From a checkpoint of a small sound classifier: arch transformer.
Rows from block 5 of a small sound classifier, named by matrix and row number. Rows with one number within an expert belong to one neuron, the router's apart. Each number is 500 + 40 x the weight over its row's rms, rounded and kept within 0 to 999. All counts start at 0. Numbers have three digits each.
Before each expert's rows are labels from the 100 clips, of 14976, where the router gives the expert most weight on average: "strongest on" is what is common among them. Only what is clearly more common there than usual is listed. The data: phrases spoken by 400 fixed synthetic voices. In brackets: how many of the 100, against the usual share in percent.
# router: router (model.blocks.5.mlp.router.weight, 8x192), inputs 0-95
# gate: expert gate (model.blocks.5.mlp.gate, 8x48x192), inputs 0-95
# up: expert up (model.blocks.5.mlp.up, 8x48x192), inputs 0-95
# down: expert down (model.blocks.5.mlp.down, 8x192x48, transposed), outputs 0-95

# expert 2
strongest on: /i/ (88 vs 32.6); child-like voice (78 vs 22.4)
router.2:386471466450488529463497496499483552518558512547480483536497504452605416429461427482488536429475462498480398510469469470489461552541480521514498508503491511504525445471571494520552505512442496514531555564486526472587583512495462547475564480474524481496500473568487493484542465517471480515
gate.0:524562526454481539544462499468484563503455489537546458547465503427560476479499549475481536491415517495446499444541603626492607521486486576611468549492461481499498440395472499490501529586540476510554516527551510518557567489493512481467471460445578513438504439444498484538484486424428492498
up.0:492562467498418484490552463502463512547478463459524471527475576490497521452431506451479519473489525459467511511525536487466485495513464459564460573522472456483460479530491521442511548540478461491572518508504582513478508576485483605393511460381483460419441452550520499465444518499455398402
down.0:551503453516516462538453449472499514536548450479466438519505470494583551556401478595496512434522447505462500463520461449519567461472494538393502525496531496546552489508430505510532494521475565491475467516530506472587536448521492483478521485461472502495524488511478445409485483527464506401
gate.1:479402425512506514511466533510503551516491530478464540528525432509579502513525423473445499464484483557481418489461471426510452534551388420499550546462485547532511549491573500506520559459503526420525585523540536504425527517508487537573511406452517450518509513595527437447500471509436524473
up.1:550589569483529485469556479478507448502515447518554453462461568487453504477484564491532465534475548464497622506502556562526522431461583562501479458503547463438470457492408512444465486545510486570487437469481486536569481481510545453415494567526483532504509474407471552532477508501607509529
down.1:471465500515505534522528548461458511459507535558535502522500537457540468426475551578543476528551481486464499525501496485503545492498496581464519508511448542480455540501493450498502457531467495504567487462452424467485392459559526484566515583567506546410494555581540460498528523464413464472
gate.2:532521504496442508476543471497485426488524496496562520494467521467533518569493517467464456495451559523427465481515525488483521405463525457568479453514527539482468440503469564466485537496520567462543516552459565430512490496498546546503540448575500477491485491531560497520503488475542492480
up.2:545523489455426506512530494498499457524482484518568531496424524462542505522488489443441453498494527535438460519526549547493501435474485425551498479559505500480460449412510567502468554489576568483522534543514565485468456467571530470484496461521473425509507500523570477477502498458563475508
down.2:483505498440458525496573511532515541576398566493512524493437508466525467482607493508459454504451511495490504512493542514507518494482463489493536516572500539538461529436437481438502432460559424516470566503462503469481477495531512464571441531497474403476516445415458455393504484504560550516
gate.3:463470539510503469547556510538505463481593460509523492445478492485491460499510519515547470445505430460435448414470413416514478459522517491538457462458512473501613510398471472531576457525459488478532501537479430454481539488507508473488589501523584504478481539565487520491480447484450520477
up.3:528505498482534495554437455456568499518453497469542532450465462398483520522478482495570467567496523541507535467538508539467463504506568503520534496476494547517491459510528494479444515503515412462506407457523483517526446454516495456525430549568489501555532518423501483515577500499564498591
down.3:484529525478499481507473509459504561475437469497541451497458530521564411572514502438473494519517495439438518469537514547486528513538533476517447521493564494524505416497473447516473514507497494465468498510469539487399498541509453547462473397519541539498538506374509507500491520429540548578
gate.4:479557456560534458415513560511539474505515506485527482556502536492562570455482563565566521543459480507450509537515495501538473501496489514497563557497478520489486552483448461495572484498477444434502528459519491548523515531533502528530468422446519516524489496605486509512518472563386516439
up.4:454564446558527469463485532502518446497486573498526517541517562503546539433482558498509545532457481530513493516517475517549520545522505540495555567515427520500498533549445491518587494488445435432484492471525488529538574484567507501507413437467534440514512513535509478546566477541461445461
down.4:550489497565531542486413474602492503497458522416485520528438473574540443469507422467421544483545503508534466463543528426514514466510518480501453483459475459478618480468461471501463506481518492552487477577519491477533512527465518493502476503471545474531503420453469477522506495602480525466

# expert 3
strongest on: /i/ (93 vs 32.6); deep voice (68 vs 28.6); reverberation (67 vs 35.3)
router.3:528526552515489517536496476517521504487515513481436419476458495492447426503565511488474546475535505471484488473537488434504523529485504494563521518503591497500456471625537457496469453517469600523482497510487531627441541495459562545499530525527492439449450525490486521566522509460529448410
gate.0:443471501387492498443519534483557523501527462456500524503560549461552531518508528544538568551478505476473469481516472512467456553453420401508506477411555482424485476552468492335500535499555509472512516498500546418511489507463468510445514527466550478500530488512460597380508496519538539535
up.0:414495520388475539462533492475513499447498468441525514498516505464595550513538556497506538495477482475452442487511489477488507551494430472500518474420545499433475489569474480412485539539504550543492505494487539443518520525448517462435511525497526476472579466505469570404545520472568520534
down.0:539512494586527440448466535543568486468528489498472527577497477461431514515566428517540523542531479564515465503480493560503518506416476491536496511511518468514530488514531465493554512482491481472590471502433517566575574484489524480516541413554464457581506512519488568544552540518490501511
gate.1:595543504458552411475507550507530453485521506411490527493424439509438602468531486459442505480479469552495476461468456476511417501499493478494414490467463432530480479471500496509542539491520508494495529481533510458477544538518474498513464515561464478472536515441447504461552543524536502481
up.1:553576496477526431483524541500497522451531497477505520495447442476432503524512488498422512472482455538457478460479480441526412549533529471485475507466457457478502527522539472520524554548505501462501537515555544445429500546536503444550453542567456457459534472420528457458550540523569494485
down.1:428541569378490436417507528556459495565500505533499497524467469479440483480554482565456396493510531450548466478490495472480494501411516513492539476495573481555416530493506484453493499466515481445456510466520489401498484540448510484521525465482495546559547443476466505562418412526466501488
gate.2:525531484542555495477515485488453493486489487457531521502534518507502512447480487402494467526485456545508560522478514479524438512544537570525522490419550521462460469448483563523463450631565500452434422545512461434470526470545479512475495484489509583475574537516515539541551450482459505535
up.2:459516496461521462497477509541567495532592491528524438567491495489490472534518542527495512435463525465444487440524506596508504435480546518524491511551435492557597530488447432492544511438484480501544539453530525463590514515507519433509550538504508445587500464535449388472455524498530487482
down.2:532513525509556508485508501511577512512550504490547508488513473519517594610533493500513527403476447439497508518477485457495571495448551512483514472462493495481481444575501503531551499484505515469526482471521526499472481477558491535411523499557541402472500507472484452470485487489590539478
gate.3:472498493487517498454508515509486486490517560471500554508460436535445488459468555504469587465528464439476451476507460448521485459428527457492512541478484497479552465493407488520538388470530444509461543486476509474572543521495556543466523447513446429504510454448548477515479452533502584480
up.3:524498506478491538482526487479538476501497558468496470453454542531502472526504486524456452497502518505517463513455546479517442459475516460551496478493520478502544514536498536506519508477534550566493501525584512513497450550529466510442560553491500537554476488495526537543428516493596497576
down.3:503417524525454472499504487500446464474402506467481516517449535610574538477462458427526501549503536482525448473527494412506510489522445482549498502457510513427453463425521496465479486526518506495438522498522504468485467481495523554498456439437519476445539579545538472524493573527454511501
gate.4:542539521521546517539521512536544519545428509459552465480528552459459522494530576469485488485485455458497522445514525516483465470490548488506500538485531491520484471431459498503469502558534484466443474502528468493477498437594456489575453497441498538473569538442510494453606515464412533556
up.4:532485477508478483451484469530480493378576539547485550466497513531580508568443483548601483479475534503500462520489470502520514515476534491479563478499498577527508483563509472493489473488402471488592501469451505528496483459432481524539536526515532492563464522537450509519452453489595426454
down.4:430548512528503527541566419461398448564510500444506507428488475578505463461480523496522566457518481532499538518518459436503457460464570430469478462448480455531555522482500465462444474492518409504404522498479488511504516442566531550475449560469526545520473536479453463516506440545545482476

# expert 1
strongest on: reverberation (86 vs 35.3); child-like voice (83 vs 22.4); /ɑ/ (65 vs 33.1)
router.1:480460513503531463486510603579536516450478491487407533504455441564456569466503507488515510493467636507552515546479449590511453545507569509497515484524539530503509523468514528484511539436425509461476507460427522542506490460481597535418552533510437443597434583517475495536495533488565520466
gate.0:491490492441499531552559570377416595492527531465449553506526528491483502538498559576486482483497504542532540542520517453520528546478519502565553507551489523510497482567503544507510502509502506523469564537513513455438438485456448567496535545486450525489481402472554527543537547525523500515
up.0:481480524488469479544570542412417561562478501514488499443477575552471531500512566570498555542507531520539537535510497485550562596463515478539533512508494494511492498603504577552482524463490511539476581515548497502468498526490461554503546597519533498513491473504572563571486519509574408522
down.0:467493488448475450513539449453480575492456466577560469532524484521551464546507502487487527466424498452490493478503496398522496463482453520570488493478482486525425503545492528451420491499453558503503526430508498510453474582555520585557537516558555440481530497440474472560490465563464481515
gate.1:461478524465590525542480574436450489501556533472506469565544502452505432504486529496499536502511467495498456487490496495456566525484541535475516463480460500511532521515535494579504480549462532544549556509449497481528532475509507495406523452537472448499512400504506474555518501500374474506
up.1:547470494559488489420492496544563473525495531500515524455476492479541528559535476497516446481483568491448488544474414546544417434514538510460527531504551560443485459508482505514523472498506494447495493499520507452543483582532437520565513505448542552553523539582529552421516446471491598515
down.1:552550477521552535459441535514590504497473477509515464527582567522477504482453518551506528437498542529479511517491464570449494517531461416560472539541551561491555505481524425491505459513473486528533478507440505527576596491497478492404476515478500504538495497536501551414496541459461479480
gate.2:539574474530536497502472497495570487507569504510532501507463553515477485526464539511514482506514484445481475485516564411471465452461513500556602508561541550511539544497494500439506418448505500529518537557509539487537493522449541565535587509523537545506464539523441557450440503552513602524
up.2:499484501589463539549483521434547468551539504465508548480436501472494513528511490477500498517516523520536503502528468475543387447476462486561539558522535578490467528477522544458527529434522480502556513488412566518526460481477484546535524483446541530565450502579531530436482497517536573489
down.2:451520515429537482507510497523493551459545531430547506425535561523512492484561500476516442561549474506494501509502559560521559494508522457407536494536399541506537523508554519503462498507511500490483548465524483490518500511484430512542445559493423547431514576457463475441466501469508490491
gate.3:533546525533579511524468566628551448557467563506468492474543481538526524432480491538563456553500576499514501556520483536494442516513498530487492492504497504496482539428554518542472453543508466527525495517514438528485550521521475512438465507480505381541478587515461514493489532506465361537
up.3:445539471525446537482534460398517500557472476530518520510516534500521484524527531539429481480506479517540548483594493504489549539493490588503501481511467494478498500471548557542516546577516521544475478483545498514548554484546471548480480525565388528511526490458472459614511516477597558526
down.3:473502505531526491516436569540498496476467505482495499449587519489494520427496531534499461536474544497525489486506503613490526537493570525552497494436556543446544565541524455490549490479493561528504577450488473477472461543472484377515575506489505492499492468588521654443468531439540529537
gate.4:488533481518476513527491531487474475408488488506523483447429542477501477436453498472559522524606486471516494550518463424487515483473448482451469490497530473493475485467452466462453451564518460534475493447517450518471457494428537424439468485481487491448435516535454498500516553536450503477
up.4:475425494511539498507462495584482555522455520562539563489401480406442445522504530498550541524587534482539465527491472454458485555545489497455502550506535492509507505463490487572468503526490516527486522524486495555560571472511509494412451450466478403495475471472563560444525508452488407494
down.4:402513478469553499559502469533559460479427503539495527531522562444466463553583515505566500498476494499522580487536506510488473529527533545386515547558486502519473526519533519503465472538489496466520445480541452596486477471533526576666518541514432470591468548560514443481499510526429530515

# expert 5
strongest on: child-like voice (96 vs 22.4); reverberation (80 vs 35.3)
router.5:443534487505490512462487498525535524576463525470595494520519579483484553502534591476513497463521491507511540478528617542495478525514450518524462514503457518441531539465446522439495548565614451502484527524608520447512538455506492488564459484477568523500533418501471471511473525512537463536
gate.0:406498519509537497544407466613481444491462506461518463435486472479520530446456519468547441543511482498491491495471512518455447445490537513437572506450513554525479531566450421475454469492504485504427465534488477540516482488515545477529428564457604482478476432507467578544507531490574448566
up.0:400541540409572516519442462556472431510493483484509474453447532484529494451483525446537490528538540498519513499569580501473526508495452506424526521505531516523532486533428455455438499514526518526423438539575500541466523474477529472486394533478555410475470446485457539542404488456548443507
down.0:539478504487459535505538530538468390499497478516495476575521528504480449578467570432479540491557480433545417521500603531498474514496466566486501471555526500543509580466492477503416509545510498466509534519531382514494605428501509603509417449429505505498477502480504506456475453457492481452
gate.1:495524524492522468442516438525500526531415422470444514483520554482476579548525517570532449503484505518512515548536540480540498454471524499484487436531542448519505535638482522435493468474548553457516505500496469557496497493407530486640440467591622520491428498522488516508433515466440487482
up.1:498526506503555569523476484557531469424466568534501542530522535477496494438494493528508488490453468467491527552511492521527566536467514545497576519503498508533505559547512426428437442492485474523544458491522476541554572466524583499577436542513532490470487529572415528557476516554507556445
down.1:496522535413503516494551527471488486556547497447587468589595529557497423456502497446491438531510516533443488478431552539462450550491510525490464467561490496495501534333525463491513493466506463485520517497505465482472455470452481458520455510512542523470517488488549470443524520480522540554
gate.2:462552528480464497504510464536505514511508528470515511481473514475455529515471532509432504496502595517471484473551547530558531513508527481535452539506459457489513451519459518453452517498533515471468525541545529422463491562539420486471547472490424490463524414439566529510472522509418499520
up.2:456541558470497461498488495538533548528506498492517501524462493501472548513490521464444510453503570496469517450542561513548544532502528529533456576488498483452553484522444544491465518481518556491441501546535514460469494535532473477498586486496438530443532394424560516526541513489449544498
down.2:446458542491457468483615554576557462472553471478523478507446425479520480405514479541481501526459499508505489498506439571500507486507477462491518522450452535460454463476527511509507481525523491496532612480533496463519534536494467501443477462536513529569475506508496435454507558531490530489
gate.3:414455496429458485489460456436471516509474517545536485512469467491534561531515470464485449424502521464518515491384545567538452527496505476493505556489446470594509514448544436495475493501551448504492483483556516504498568550535495545515476487461517580549524475562454492540453464551520528494
up.3:418501449447493469516423546476515493481538514514477508491582500531508510521501513462427424422468485508468484468496463498514449508560520499482556539524532491500423518486439496511433425515436478461465453480489479538574417466529456422504495544413543511569493514451524524438530441472436492492
down.3:546504463615456507505534413463445444509514474490468480608522457523508530491462538472489501538588476514466513480487487491499506505578440552425425526389526512457445531520541561486473505532532448516467432522493490478487497466496469442542492484535570499430500513514502570494465535446458515462
gate.4:502555450564524516477479595521457531499412438469521539507537478550519472491536461509509482491513456477495499431469458495492416509483428491496468516483481483551536601420524425553547498500486543513508541505484484462527469455422573498517518534513512556478534379550483491478541474508495587488
up.4:556444505468490469511547487469489460495566575493473458474487494464459468492451544473473470492441542480460416536503508496532564462529559476514528517466536528423433423596458574481489490524462475546483476473485503582503507502533498500436537479498480506517453568466588495531495501485464496587
down.4:429531465542474526462546540551542549497514515496552475490490436500497526598481527443517452458499508541464465443491526400559492520467499473534492542516482546523470484476451517528481441495503508532522599534531469401477515563454460517493570498479508483450520509546417449487524457492586538541